Weights of a small class-conditioned image flow-matching model: arch unet, 40000 steps.
Rows from block 5, named by matrix and row number. Rows with one number belong to one channel. Each number is 128 + 32 x the weight over its row's rms, rounded and kept within 0 to 255. All counts start at 0. Numbers have three digits each. After the name is the row's rms in percent of the matrix's.
# convs0: first 3x3 conv (model.mid.2.convs.0.weight, 192x192x3x3), inputs 90-95, a 3x3 kernel for each
# convs1: second 3x3 conv (model.mid.2.convs.1.weight, 192x192x3x3, transposed), outputs 90-95, a 3x3 kernel for each
convs0.17 108:114109108069091097136107072145144131133128139129149168110173125065162169080089062172126110108184143169133150120119111151123141131096111082173118012177085120040090
convs0.18 104:122135104165099083189151116116136149113114123112126129126059103136122155110094124126158114133208169122167144122158121149167139075136130141149110105050063148133061
convs0.19 102:200095106124075061168147132127121130087091117131099098156094134165162152147115110126121174142122106144136110141139131114152144135150181115081130122017097164150114
convs0.20 105:169133111122151064106177119138139168110129154115102137123115100088121097105075108085149112115153137155136144102113110104107116143122118125093135165148134135071148
convs0.21 109:130081116090101104134125126146103128120091079151140113153116158160159102111132179094139110087173169127208146154162160149090119110161190126059054126156155129000111
convs0.22 100:204184135149171162138191153135141112127124136107107126128129130134135186073141061112178109140098095134172093124116116150154154152180181133090115166131109135111088
convs0.23 096:180126089152105119146113115147161128154191152158177135095106125094108155092087109083089024094091073160166161108101111118131104149190165198252164171123101143125161
convs0.24 106:163140129122066116178163138135126114164125115142160150071078110091142155084059144119101165170099134092150151104110093102085110126205121073129154088118140079158139
convs0.25 087:170141189197147121174132147107143085104199144120163127157094105152140112124217210150135110109125058069115055132113124100022097128105106135170145158151113130119050
convs0.26 102:153115126046112146099115066122129152089110115154150142155098132105124174129087102111046070190113132168140137139102140159158160090167131113096151127091086079081131
convs0.27 108:137097144092078082154203116093119108166163154116126142127082123097084195168163160109154142148147147166154122093123133125134127193168170143067153126082162097120127
convs0.28 101:168094073133078100144108092166188168165210176159180138113135166105182192110141167124123126091128119136102181103117106125117123130182167135145120172116111130083132
convs0.29 083:139144126106136127081127112155151164151143144163128142079095109104094097080108098126133099114120068093120055103112115119096085064063077144149141128121111153129107
convs0.30 110:134123163068062082095131149110114107119121121107108107171136177167146149136115127092107130080141147129134128142133125166169138169158147173163100142136148077129121
convs0.31 106:168134146130072142183078104132129137144133157154124163129147139089156134067039069122151157176172110104140120128105136147151162145155089084124071153128141127094103
convs0.32 104:155194098135134063119103112127086065150086119128117112170168133181116155174147175147182125141101014121143053134145123157153150151250213150109122085120131077105148
convs0.33 088:162147130089025051141130154084043092055007058132065139120077101057046089130071147136171132131181113104117128116099103129121110158145136097119124121084127122134135
convs0.34 105:166181139137142137100198120127130125118115141160136159142144154089071117127137173127097127089097113149172163129140153140132149153137105165128207175151122133133126
convs0.35 095:166124098107091124124110042204199192153160147144129118147152174134138163144070178122117143109153127137162121138122119137118137159122136151147057130104080160124119
convs0.36 108:148133105120155095122094143127111119126140111147160176119137171175146113121098079108078106122106047152150140107093105151129131137133126131105102189185100147131118
convs0.37 086:116115111123130121091136124140118114119089110142116118088089135076087101153123100118133105142132096110132146064043055139140123027053079147164122143127126140168150
convs0.38 091:141144123113124096132182124148158153165179161143167133132126190113117121179159202126188123109141138102142090116105112117110099170185135142111126148137135113155119
convs0.39 110:108092084089114135142114099149119113131143147128103097136120136128143165138057087129148121109105121098131128127111109140144154122098104144155136121074057120109044
convs0.40 102:141127070142139125218222170075099092139144112129145155168099129122067089086093143120115109130149151153134130083116165123126132106137130151121188127108134140137086
convs0.41 099:136136104096123033186180098123146183106134129164177119152099133137077111095101115142101104107103087118169133118071135081070084085035060156158160109080124050148116
convs0.42 106:154148141163115158126130172109137110114144123124100155138117109130115123108082132102136138116120147190137131104120098157130136143082124128085146147134123135061055
convs0.43 085:112125114110127134132136161014000009000000000000000000105108127117126158096117122132128071135116088113131134121113125144142144140136134125126107120112086111102085
convs0.44 105:112133098116132156107171148144084098150137109168129098111150116145182184114136114143132146086162114122182081143126120139136160180172161077084072105104065145119101
convs0.45 098:193219159141144033136149117094073099163122112136101098142150102098113123054136139128103100094121098124192058175159174159154143203162200160110127131136132116169096
convs0.46 100:141197101129145107100153150122170133143193170120137113133123172111111178141095083120138089154155152136180159112093095157169153104142136171157136092161159129173131
convs0.47 077:150148147147134118174145151114140119153192156091137090106164164107140146070115128099125082119157135155153147134108114144151147196208165142140100119116101128093096
convs0.48 097:099147128106142044112161104110138126099148125131149114173151173152211122123148172141174096135169115138178160138114119168168173181196207131124108118143065136127102
convs0.49 111:114064110123056167125074102147157172131157137149128105131110136128194163108113132162072121186140150144130100106127131097140159112138059069122121075066111153110157
convs0.50 098:148129145191153172156136143096097107116122117108121136088126107133132143123134127208227164096125137144148114153143159119119118134108118160178114078061055159151135
convs0.51 101:123118153170071106103165041104169124088113168116112157094117089135078151174140117072068073112118051133131102092099134162156114102140073096111105102168146097148207
convs0.52 109:142124140122085118151183185159122146143093156134158110147115106091080084149140152108103065085134123131117039087103088125090153094099151150145131165136101091145107
convs0.53 111:120075115129143107150169146111132121132142143146117105098099092135137180081079093122094138114122110068141189136113117144143102196113098110140172126079127102110062
convs0.54 098:141126076092111120029137136101092101111093105129086093154049038093079177143103088095116087124086101124151159079045083086097089102089133157106114133155160125175112
convs0.55 093:094068110087074160164107077144205096114181131112152134142117115141166076100143110081091215141176213102142204093116112167114138162124098107103131098124131085132142
convs0.56 094:130173070090133124076109102130101075159150138137141106094165143112084162065107092136121130135148090146130116123174161143170175118083135190141191169122127175156121
convs0.57 095:112118096064110077109156045124113138125133167109115099121131141122183196181170129174127116145188154162145170118119127167183159139215163146149125072115127161111120
convs0.58 111:123138106133147132120144115130121125131114142148119122133111159120161105107133067111104098172160066154196135153124129097083084168204113126170128113126057115081187
convs0.59 096:136108120132141135109113102179166164176182147125128129125110107108124115138125116118129147174108091135169104120128107142140139195162165116113112127101158118120092
convs0.60 069:096104119069084140058038135146154148100110123115124134103079086112095074122112063117151090117114060103127068038055080085087066071067077113082094109115127129111128
convs0.61 110:134090161112087089077155072162123087103101100116115128120158142084138166156086110147156186120136121128148109120125143131148137140138160113135109166124164175162144
convs0.62 100:207146158108154162131138163130117101106129098142172136118153186180133156136162189145093138149127141176145122113130132135165163089132114088121153100119157110123150
convs0.63 098:163182151074108155136159153118126083096093114128145125156102082143159097176123083091134062151208119109162157115097127147130116124135145098140146147182172131076165
convs0.64 096:134163135159137081167160138145141137159134094118097089113145149136154143102120072208230127129187127108140113149164114136146128183200215136099072114106128138110115
convs0.65 098:123098093160165104154180168121169156139150180101129138139210103170151116099108131105098098113133128154159116139170150141161138178199127185178154136117115151153160
convs0.66 113:154146118075092130158128150132135148122141129136131101130100108144184145091057067112151135087180148127166130153165153144156146156170144116088106121120134104092107
convs0.67 101:165196077142089126117138079109155115103141115118128109086150079090112135123137098134172124106118108132156131114094097117125139121087107135072091103083116061144169
convs0.68 106:067135162085156158106148129164172183127145161107104123154157209108050113148156110167148081112127108075109099111121080141118087131145110154206131132086081102134145
convs0.69 102:124131115105105129054166091113107098128101099165092135110135123167152110112133148106075044082141094113144115126103128121081130086137100081092089169064064122133099
convs0.70 105:131053113115103075178211062144147103131150137147147132113143109109160105126155194145126083112109049166163110075049071136133131111159156102124120153124143125103103
convs0.71 107:129109100192157127152133132126129081148111121137145109097114102123094111127161153093094097143154087132163104114153123129148124149167113104122134097155104130112148
convs0.72 102:173149202065087023077159058131091106146122137145120116079116125168148123103154138087124145133131106150113117139119144127140124183207109117114115122194088103168100
convs0.73 109:179162118107133077115053086112101096145145133139160145140085106139113131137141122115090087129142122093127126108140058126137116128112148140175126140161165107162120
convs0.74 106:143137143128079100117154102136107165110108108132150137177152170107125102092075078111105116130167149092225149116153167100092108089125163130154116093159128137120127
convs0.75 102:158117166088057173163128177166169149129179127150158136066039073099191167091140107072113134143116119086164053106099068118122095109168105136168124094140128130105110
convs0.76 104:063079091105125070161135122161156123114120110136142108113151102068173218134185191143157145189179165123205100129125142157170157175162156134185163155122115105175132
convs0.77 104:185158203176162102084144073120108104117131120133149120132138124100100077128116102178194151150212100108126116149132132164138144128112069130119125099057081092124083
convs0.78 098:139115181123186148092130159147093117125144157102126139089127091072112148149145164112105117112121132141135180091100128096101111138161129107183086071134114086067076
convs0.79 095:186152152128119058142109093172202175205203182197198162202195214143087081154133125105049100126133098116117072131134135141141111133149154129097090163159073127091084
convs0.80 107:160108165158145185068137119116110107100093106120132133129168104106149129169136141079081085173180110127166124128109118141125117136165158186147118169168147142163168
convs0.81 098:100106098112082155138146128136107161116129123077107105115166139097055182184088159136107125136142137116031103134149129123102124195179073073147158106085145122083102
convs0.82 112:156073150141089150082097080085116136121145135143144134156098151164212192132134156165122113208187151165136142113140132167179172136122125183194105111132123147193110
convs0.83 103:157117156177163168094097158158125105100135083097097102097137107085148121051160134135207187060084070067104091123108142120090113177171134137190165132154130150119146
convs0.84 105:156147123113100192060149138100136102128145096129142117096178145058175147186139151143162141111139121133152168140124150088106112181164150128127136094150159120139167
convs0.85 083:139164144113155118129175144161144145152144141160142146107117133103126111128111124132133118149157149089099070135138128138146146169161154148151144157165161142169167
convs0.86 096:116086102160120128198172211143161159170188182140157148126117145136113111126096125104118075137161140146158154149144132157160152149128110160137146140126151133077131
convs0.87 111:127126069122117147125167070150130115137132141125141144126123154149153138130105147113151105108178092125045128083125120133144109133091143135111141141074154127142079
convs0.88 105:122149080134118123104127132108159170151173150118143169106126198128129190163114132156146140111186092128151081124123127107158173110141154167167134148133141126106143
convs0.89 105:166164171130140125191191100158180078134124126135121109119123124147154174154119155163135072096155139112070070114138142119130118146189155110112136123134124082166148
convs0.90 056:082056093128124171091106139154137138130138131165160184119141148103123119124131107116128115154167123149158143092113147089104118001036021155137136159150141177156148
convs0.91 090:145111096098117114171120144127132090128134128148169150099117095145160148137141180116101108099125094068102053151137148119136151050062099118089117131147152134089175
convs0.92 095:105098067087077048117110077140151136145140129110100109107091122132156120121131098128117114153153128159118159113106113132123129206184185125180102127160044088125110
convs0.93 098:046091099120104138092094168105129088129137119130096082111105128109121108088050064155173145166144107116138115117142116140165143079108067112188169092092078064089118
convs0.156 093:072062123084148084084098076158155128155160148130160154102129144155157147104128125066040094069124060130089107099094106128141129145160144149115123124115090124167129
convs0.157 094:121153115102109087086056058112114128118126097141132121106105140119112107131123126133168102134170141095121160124105107141152158127166178161092088200111126136118141
convs0.158 107:143127091163144131111181084149117158163126147147133137082107133110123138084114078110093085174174079163193100105063112109097114142111146115181128151044091102232113
convs0.159 117:099128132110134123095108120136122095111119120123129130124109107103097109106104101100084102119104092093096091128105116124129124115117110171189170170178188176163156
convs0.160 102:130050156117097092132190069115100149123114093132140127101116148078103120134098128155146141143171190120174070073067076160151112114135160130104156091112181110059151
convs0.161 101:131073107077066095106154105052068043138184171091098137133106156172068096106083090135152131150107126104113115090118097113104124146133132123140200069123136129098083
convs0.162 079:146187155169144203131136151109039085143129152166191182107098121123122146089122140080141099186149132139144150117111129105103139099108075085143176107077087143090141
convs0.163 105:169149082122177160152055155109110146107145123143169143128104142127158093104117121122157116139117117079100115137116124132130086118105092176137146111125103146100097
convs0.164 095:183190153083165109089082117116115105139130150171132115113132143087041091104090106140137107124108167199153176162161128149158125161174143129095059117129084079091121
convs0.165 102:071119146117158177072108127139149111135101130143114145105192109119113161193216131094014104122155146131120144105096095143128130124088121083132107148089123166138116
convs0.166 101:094154143115063123127185073124138132134139150096119149156085143140134169121069112147090098170176117137146114127140125139142149063111174092082134123095163064119224
convs0.167 105:099147110109155165192113064124117110176178191127133134116126126113162130039125158159150120111158127144168127131154180106135139095158066084051122090151182122061094
convs0.168 098:143090152062079101136106095075088068137139108150116131052131113119167138102125132117111149149160153129142128142114102104140077130129159112157105149115112106097175
convs0.169 104:152225165133158150106143078133145147139161147145144156077129114135086149157129156110109078085076105095088144145130121154131119170156128144091069151099163106069081
convs0.170 096:113064067087046068108103085100096126108112132080106124112105050091101072098139086161130120116143137132105050143139071163137144103101094170117063155120104162202140
convs0.171 107:113080143172113086095177067155113110104105129132119143087157116117139090147103095091085117167170098096131179100079077119140096137137131124177049090140126122127150
convs0.172 100:130112137145106166075125142118136159117139118180169166078124128095134115147135135121117131130228101113142140117143142156150180167184116133159117086116134182081202
convs0.173 100:109140118162111141092078104125134112129147104141129124109164104084113074051100078106154115161170128126106162141121132132143124141127168167225141154154195110154133
convs0.174 094:112145141142077114101106083138103102156105104119092092123115138116096085116120112169178174065099127160137067127154109113149133148152116161104130114136178165104154
convs0.175 097:107127115090146084105161059119155144143155142125131090160085163166114138134078132157187099151182148108140168161148156144144135119170095102109095167207136184124130
convs0.176 095:118146140105131091124135131154122136151166167158155149085130137097052127105118132131127140117151154145137166086128110119188144103067077142127164139034082127110136
convs0.177 095:115099099167058080147140109152115126145063023172121080145096093140147162107132128104117084109107091099136165122126124090091072113163173118137163079138177102142088
convs0.178 117:120099157146083133140184158120120131137127121152134114100072076141116129099175064144095132168094129087152102123125116146112103140179153115110124119000159121118108
convs0.179 101:133146144094115147148140118160172141123117116141150136132147076139118102138064094087091136138130175133143180130151116133130152099153066161126095098142199074112106
convs0.180 091:121176128170156112136180133132150147128187156147140128106114168131080152111178135124161141142098123119147123098105104114037068128156132120159167129118144076108109
convs0.181 095:137128105157119173131140134125121112129139113147150127142138127127131158149186124107152111108141158084109168135129138113087104123118129129135174110123173101099101
convs0.182 100:102119078082094093124162090142075151121112164153190154144103138128134117147087145069118087141142185143134202147127123157153100109124068131186057170159173110175159
convs0.183 107:109140114120064113161127131136190102135134148136165156131119157120158102198143114127095141122183158146121145129111149102178132186126168121142124112143125153204131
convs0.184 103:146109131087076121093136176140098146118139145153141156132121044137140131134121089093115119170140126147175102181124125139161136066113122188144100167111106126178134
convs0.185 098:148064082080095059101093142159115112121132150136125108117121107097106129147109130137177147191183163100116136157125143134135146163186181122134146105149130102133116
convs0.186 102:102101106114067093119066149147174141121114126148122153128133155122163105177078089124125123083104096152145091155096129112061087149119178101144121107122107149147140
convs0.187 089:115126132132169128109114150141146142121136114138111123105122166093185230101163134144196131164176145117177133113077123064097098154142151149197157146136147148138162
convs0.188 105:066135161072134123140082104119132093122121113142140115143071129148116119115080088130147102096181134074133142127141131119132139077133101112084110081066148085086106
convs0.189 097:070075079095146102116129060104062141125093094118101111099113096134168190149181116097186175099173153184176137141144139123121125104087167088146084151192126122138126
convs0.190 099:148099104142116073067171120139118134147162134113136133139103170187184165114073093164179113120151102165096130117117104152181152168186174175184164183217177192183150
convs0.191 101:138125197112126131181088127098111093089102093108093069141126070093086113112083100063144142149135174138187143096128123103140123147163146141112100166119139136100121
convs1.17 102:160176121125120176124118095137150137119122127137168129109157154137120123136172112131141116132128175107079169124133111135136114121150139164090145108122138117164084
convs1.18 096:172081093158123073155123119138132128142124132150136160104134138099156134126134150156118159175134163145154122097119111126129118122133081142123099144112075173092066
convs1.19 094:083178133135190156126110119124126126125137149126112128104113139136093090152117093079192093146128174124146158128116108121124127107145145130124078090145185131153105
convs1.20 092:142096152090140133200162117148143147115105123126105125138136162133121142099149146144123104144131096100109114107111116146162137128140140162157152060132100093103106
convs1.21 113:051068115146081094143088140131105122129133108102118118171136119098131131142111149113113138115126106095117138122118142101100126125105128052056076135130121166137160
convs1.22 099:125096139132154136112117142142105131116097094135108153134190123135135180130159178176142183132175193117134128140140138149122116135173112149163132125119148109127153
convs1.23 092:118106072084037107138197202169138154156161150128106124130127131082071078142127163116161161114126138157154119138119123113093115146124108102113139104127134086193133
convs1.24 107:094081161131146144105185110118110123126106133128092119133121141143171105153170143125158153129132089164115145122135118110153124124123125122174134133166089098083145
convs1.25 100:140127118098163144099148101115111147124092136123128132147130127193255136154177095144152141183237141158125139147170143144194102135122114146145150192112073131116126
convs1.26 085:083105120179189107113095113129129157092108155117118168167134141120143103180103089165138188189168115132193119132127116161162132163150108078128117207129119119153157
convs1.27 102:081085125143032127082031145158141133155137124164142131083120158094121101123162092170161154106146095179125147127132130138151145145160148101096113149123131157168136
convs1.28 122:082108079107076147126093127119130130110148132134153145075102050148120111116125111099119105158111199123129139138145122110090126108125120137162169119123078167194138
convs1.29 074:115113109129165135099090147100093101085084086096104097138165139134139137163139144125129095088120110111086060140152117158149132154125127096083102111117125174171172
convs1.30 057:121136133099149189058074026117125140113116129133138130140115066092179119086141103149134156181190154168137114135127120144140114116129109116166195184081098128147166
convs1.31 098:070255163147204087112095121127133127127123116145107139113163163130069105155164127112100158107093135085173157130141134118123121098146108167124132090113128095143074
convs1.32 087:092076098123067138121030086133116132154132158133090108076092100131083092113135133125130189152158140164123134123108139120107102164160144181116158163069164079145195
convs1.33 097:109137103134138116123089097131106144112086116149123151176136115111103105200197161058134062167255178133148103124122135121102122116127092109129127113166110146123127
convs1.34 097:117104176076118148126110155147135128118105149140128149120134124182077138094122101119086128136124118138113139104092119150136123136144131140139172073148066066114091
convs1.35 097:121090143167128178107102209145131145133121131145141135125122138176185201086028066141159170179187155166153143113109122090100109089091106121139144103085145167186183
convs1.36 091:110087114106075255158035082147146138150116107131126122098152099138106140122173095145140084141136171144170123112124119125116131116161135135131100069165113157180113
convs1.37 090:098111123156168152129156227104092094068060078099093070124192209168202160093112106105101106106102109135115104156159166187200157147156141091126120166238149124133073
convs1.38 087:163096136086093111088123099134117120128124116097093111063120159100114135112090118133151146149191129140141124123111118123134140142143132174216153186182098093119132
convs1.39 102:185154112092126089147202124147142143109097118124149118128183121133101088151119140169106120128157170128160117133112133162188162162164132157171129145150154156155147
convs1.40 085:121108129140042142106167145136138124140133126133105102111128126111149096117068056101112141127152130164084141150124144129122149151158163134141133090050120134127084
convs1.41 102:175116127178123112109149101141124144154165155142127143168198099161250165095158115099088141161061149182144180119125126139100106147141144125158136195203130167134158
convs1.42 104:097101071161144127144088149133124129136113105154147138146167093117168106186115162132118179131132144181131132125095104130163146149113141124139121203190196169134115
convs1.43 086:113144125173207215164185190079078086074067069086075079105109117105105112139137146116088094127103086072059071137138131146154136185201176101124126112116118119113119
convs1.44 084:083155161083129151138202170136120123119117113131163137125182129128105104123083118151147155148143122168086130136129106125121136142108114136104089165172172176146090
convs1.45 100:178136200210168130122132106130128140108109125133146127188148170138110149162156120157104107120084135081089158116135118133114121137119121127098141190135150142093098
convs1.46 085:134132153118077071148157138117126125105143148110109129128102111099157126101100058147114133159095119172090091135099122137105121147143137115127088163163132131113076
convs1.47 081:069060104142093131086172152171166164178180167177163160081111120092124129067105126135113136109131125086102102105108103098096100097095101046082123138147154152192135
convs1.48 116:096169099085163150177110115135137114134126123119118138105119110161026154125130167132103124098109103111082124144115127096114115129138141093080089058060145140147136
convs1.49 110:122119142111076023113148117140143119120128110144148137113138161120039119151086169109119146123135051078109105132140146158157124136143141132141148119130167148146134
convs1.50 105:137129153036082124154191203149139141107107114111115128091113151113074109154158175150154140159184176069099093117132126129127135158161173184153134164162159043088119
convs1.51 106:084066121078133109089085026130126133104113120089116098079104114129068120134111107139139169114161143198154111131086130153128130139124105078078099137115060162136073
convs1.52 112:136085100077198116144101077138119131137129111135147142093104089141162117118084161114101155126082156101157149135153130168125124146139124144128078133121190119136142
convs1.53 129:130159106193178118163204177157171122147131116132123127154127138137116123139129162131106074134149170152154118115111114110161116133135127156181156164135146141174130
convs1.54 105:077188065138208130053170106102117123094149149114101107144108122124186134110080164137132132104153095095078073159148145131122113170192142146112109166176160142088150
convs1.55 105:106168132139197140135149107113147116100114103121125106159133075143130088127107217103103131126119130135063110150124138157154127141111144118119131148198160168147112
convs1.56 108:122154108252100194229134192140135139149127112118118128130122103118144123079135083103090142127098077069119142139134133112120134110113126148134140126132097132145101
convs1.57 099:157173123155170069147123095148134139136105124141117128151123140102109190119114128148112142144125133101142123127117114136160137122141118124106147136108074168150058
convs1.58 140:211092097088131087109180128101103113145132133128119117153071059154138094097135113163118102138166180143109142135139120138126136114100126163125041191194176164172104
convs1.59 100:089175176138107158127172138137130136135084118129110124148142127128106094092086100171166148086108080118101131152130137150193161136153142106128096115169151076076081
convs1.60 065:163173167196210190140178164140109152104080112113082120147176145140161138151152143154147090181188127121150075153155132165183152139170134148147129169148155162139179
convs1.61 071:164106181112164087119048077136130150118120132129119115143118111169107092125149162171123119107120124077157139127126095141137129137137150152096128138081127073189134
convs1.62 087:145164135127127105047097138116094135112113143146116135034064084041080133110080131090094129123127113106149088156146143136144155103149134077149119096140147146196186
convs1.63 083:140070141086137132116074109142124128114110107120119113103133086105077111144123118147186108167089151158072104126131119148130131120120130049094143049108110095086145
convs1.64 077:104077062108101082087067057136124112127138135134121129149168105093094049141139117111125137105140118119137138119134135108108115129142136157164085139198128185120067
convs1.65 099:115076122192038033126192083120123116120120141119090098173103113126166100145121178127114155142087133104169123145113127140108119120134137099120101154176074148019082
convs1.66 132:139053141126068110118154119151138146141115137134128127134079091136096126128119114169139149157140131165102104121126094100114096115127124137164121130125177150087172
convs1.67 098:128115102123150096085037119138116130121113128114121101133139132089130135213162130117153140130191146097135119141154133136155133153177141087173115091017056134142167
convs1.68 091:137076151083164123083183152140143146127133157115113123110125129092156092110124221136136121162159135201168165158125141143132145154152159157159144156121135146090212
convs1.69 109:135138126127155060108168106134129140124110096140121109158148175127168135160204140090089077112124138135099150129099131148191159116129112103106125200199165181122108
convs1.70 111:121178139122150144162113061133138118156150117128123105128185143113110127125170125114165196141126109122116153145138137121128132170159147168202175129105133177152156
convs1.71 093:116110109101063039133034133155124136140091129146095130116135120104120086105149150120153138161129172174156128148123114127155108137187125113182146070086159131099160
convs1.72 090:138124208164124179116127206126113132138109116153125120165109138114088105058110135150113148160103073155147158156143118148161113108123100154141152156074089178197119
convs1.73 123:124111178188095088085106155129115119125145138128138098111041131150144154054183125104122129132095152101159154144115126135122155112135154160093127165104199128137151
convs1.74 117:136107144137151116092090128120122116133160155131126127159074103120111101104086076125183154114095093125132130126151116122079112128157163153141154121174108119112082
convs1.75 103:089113141122178188127084191154128156138129118141121106130118134160140062135057143121121081153169128136088116143155117112122113124167128108161080138097100110225106
convs1.76 079:098136139082105146104112026136122129124104101142131098127137194130133168125093092193066135192084110138123126122133142132142153128130134072109210111105097110125111
convs1.77 090:140111172087159130116124127122100127140086131110111119135139150063111139151109101110082142157140139120154122158165138120169135160148128207113147176083139084074140
convs1.78 101:139166131129127111172143096141120112112104126107133126082099146152101087082061098141109115157088116205135090114143175143178166145133143125123113120129118131172150
convs1.79 103:087139090122194107167150114114123124104101105056052069098114143152151163097073031151135137191159093135222104132124129139142134102146143163152161147126178125129105
convs1.80 071:091147077075159067129116152130105127126099119161137147122111090142108109119048070083137093096114089109162146130148138128160143126149104137172136036056085105140112
convs1.81 104:163134121172159145136034112139136105139117099120116109071114149130103130146061138094100154085043098160077160116140135114144144130165123126098072113147134137136144
convs1.82 090:143143098174138074185153151133121125123124119112126134127108115106131100158041107126119123099104114131117173146137137125123136134138132113109157154138060144054081
convs1.83 097:136113137078104122140148132132117105140127114150123151168102157159144160091102047103109102146135165091083100142144152122152154119149120105121124095138118102172083
convs1.84 106:208130081070170085106133172139147122127088107138136160147165132108168101126092109127147111105088101147050141111089110095147133111120112057144107121111151148136153
convs1.85 093:150155119133197187094105111135117135117107108124119119158146127135149144119142122132112135156133116121109092112127121108120117124124126112142130033075064170199157
convs1.86 095:140172159098175148201155152128141120146157133143160133121151198095130152160169118166163115137150126072086104125122129123111129130121134138084179179250134129155136
convs1.87 124:217076112043084115063124102136123094136138122148120154154075097058103140082169100184082145091152097138161118121138119133119121155117094150158114071160083201130132
convs1.88 113:135130073146148137121121138117121128141127112125129123164179092137149193093102166145164134080060130093065136111120125093085109140183133098112099110188106085097166
convs1.89 090:164189085193159120084108153140125138130108130122117134150091137120101121070165156118106091110112105074129117129148132124170143170176144070085129093150110133147153
convs1.90 046:207172151149110085146139077110091101112086086103065080114119091124144139116136149138171135133175122134203137183190200179193188175192177159131123135102128161124144
convs1.91 063:138148155205213084102169132133106126138117124134110127109095077130139120103108166132168097115112112123173107144160152126149138128153124069120099133123160179128199
convs1.92 095:122127082143129147144134193143134134123123125107101113123123074118106068123146086162095096195094100096089117115129111142139123122142121141121168132201194135140087
convs1.93 097:129145055057184157161186186125100119116101133134137124148138153121156120125169106150146176147133132083082158144137129150138110146130154165173171156216146155109137
convs1.156 078:150111155160069112094143183134114136116088119144109127137102110133111113115139126176182195118134143089174146153162140152164129128145110101152141158142163083116147
convs1.157 090:156147144108171168122170164117115122128110126131120127109115131104125092135173149166128125145173121148220178122132112111128132109129125170169133179225236177227143
convs1.158 090:077149065138132079144095105128103107113105098150122137116030127140112142156150166114089111064055104109078124148135142147161171138155167134127166114077130120164141
convs1.159 115:122148151108156137164174174095090100109093112114113110132133106150189124130140145190171165144162107143180133155160141141161135126122114128133147125121139141145196
convs1.160 081:088143149149219174134199143150133121121129113140121126141100110148145106143123137123082177080109122083113128142121128125129135148147158107107109133096147141099135
convs1.161 085:127147118175074123140105212145115119138149151080099102103101163105098108141139161135113118112066144152163143135162150109114100140097149106100096128136182116150105
convs1.162 092:105139099099089130135126138142143144168154142173156151088085104131180149126101170141152130146080074080030103147155157148176196136167166191164131137092155145160173
convs1.163 112:049103094139119159116093093114150145113132114144099101134152155106162134098157124132111110135098061155105109117158171107207162121174134106089058084154131130096113
convs1.164 079:113161163188110177147071141136129123110113116122131123141132111147138141124134129107065101124148110088172110131129121147139138125138146155165156172187114084255140
convs1.165 080:140161129096213057119094160126113125138090102153124117126123107114142084099164142129109127103163166117139161133142122138163151112129146114197070119153165158164126
convs1.166 102:178146135152090153171166084125120105101104126125105141166091110156128147106093127083091124156152104100150165121126143147146124139124141096106130087120131151122144
convs1.167 087:109204112086044133152124168126131134126104121112102108122140141086114126110163136089125130106117080105054119144124131096156134140147156117152136131159194153164083
convs1.168 099:134150123098129166144112208130125136127150133132146131155137115118074154127116132149121144134117113137077065169113149151091135134138152038061140135119087074089109
convs1.169 102:121067147110030137140120112128126125117126133141134149131195133087104077145105130128076133105116111120125126136120101140106125125111125061087087053135120154183158
convs1.170 088:191188158208198147176139203140131143135123135141148153158147157167101125129126130176146129148117098146152105125150141138157125154150115173142137147163169131158066
convs1.171 111:135185104099110105103139184149133132099139121114148132155127171110162176133164193125149116114142103083194115155131130132124115118121141129174181123094050103192118
convs1.172 115:067149137087193160112108090125102111116098134116124141136166161120180144122085096114050108115139099135117095134122119107139136126118112118110119126059169095089124
convs1.173 082:182198123185140052207125148117103118126121122141129113147142133165109087158126137151138137131139124118085135120133140132135139137133144165085069100109145180160084
convs1.174 084:133084135122063100175132144143131121149138119115112117107116160068114171147144183135118097103124176106117158151140141120124135127137151130164105138195169116075168
convs1.175 089:177135173126054128192114195146116120146138151139104119122145136083130096107148105070060117130105048190145092154130120135138135118148126149063126161161146093100156
convs1.176 106:082143147164148135104092094158129144144156140133143105107118127113117133100146135118146118114109140130118101131127128113068107122122134110089102141063145109155115
convs1.177 131:122148136057150167079139150134115140141119121141136133128089128218157090206165085101117138135144140156125136129119124126127135141134146037066148097100137114133148
convs1.178 149:130115125154086117139221140120125131131133126133129134189123139114084119134123145162141125165148135080104115119097102112125132134164140124068115150148124148125127
convs1.179 102:088080131109169135160152133128124128116124125111118139132176102167107116086186147124153114118151189164135166131131135136129126132145118184124138086117188134113132
convs1.180 126:116118114116205147169189073126154149138137159104129103105094122143151144120130148101128101149097078157061130134105150140188122160153142100102134130102121109079126
convs1.181 086:141114086068063033121133100140103125149121133139111134112132102117103109162146146117196136112131135135127167127178140122122110126118112115126137119126182132135102
convs1.182 089:164157149156109090082148187137119132106106130119119132142167115119146171132133114131145128103136139164088194143177146152156137170147133149128151045062112135111143
convs1.183 126:097142119130081155130182188103133124153142151127132147112148176117132090133148135082088079128210102116194095132137144124090130136133111085136090151084113104127097
convs1.184 091:115119122162109132046122116137120151140104142119109147118138156116114138166111163130114172108138108122103130136149135124154121159169117147093125146146117158050161
convs1.185 086:143209189116059128129169126134128138124104116149150138146156102141146142142141131121118097114126138101091130123116113104110115110102129121179143103081092103050065
convs1.186 140:099083062165107084098159148149155120130173117128181115092112081107107118120105124102056088136170111143135081124121090155154146140094115118111150137184131144165116
convs1.187 137:123113118121193099156210109114119131142183156119167138109115092109103117172153123103082104164168165188200145153128132124107112148114109100091126123089084168066070
convs1.188 097:117184113108197155155125104134119134131112127145136145114188137104165114106118134163151131111165156141171154150137154123133126112113098111172146120105035135199101
convs1.189 089:154100086084067104134132103125099110127121105129121123090102149100116140158156141118073075130137181083057155169170189118117132132107122171157200093121125134140133
convs1.190 092:135088082132112112138064067133118139136108113124127147135166142064093091130088118094139155085135126080054116132109112110118122157123128110084100090044050171155088
convs1.191 089:102079115127127068129091133148131151149121100143124144162134118113114115155182158104086107100136177111149130125143161110138176137121119131173147146044140158086138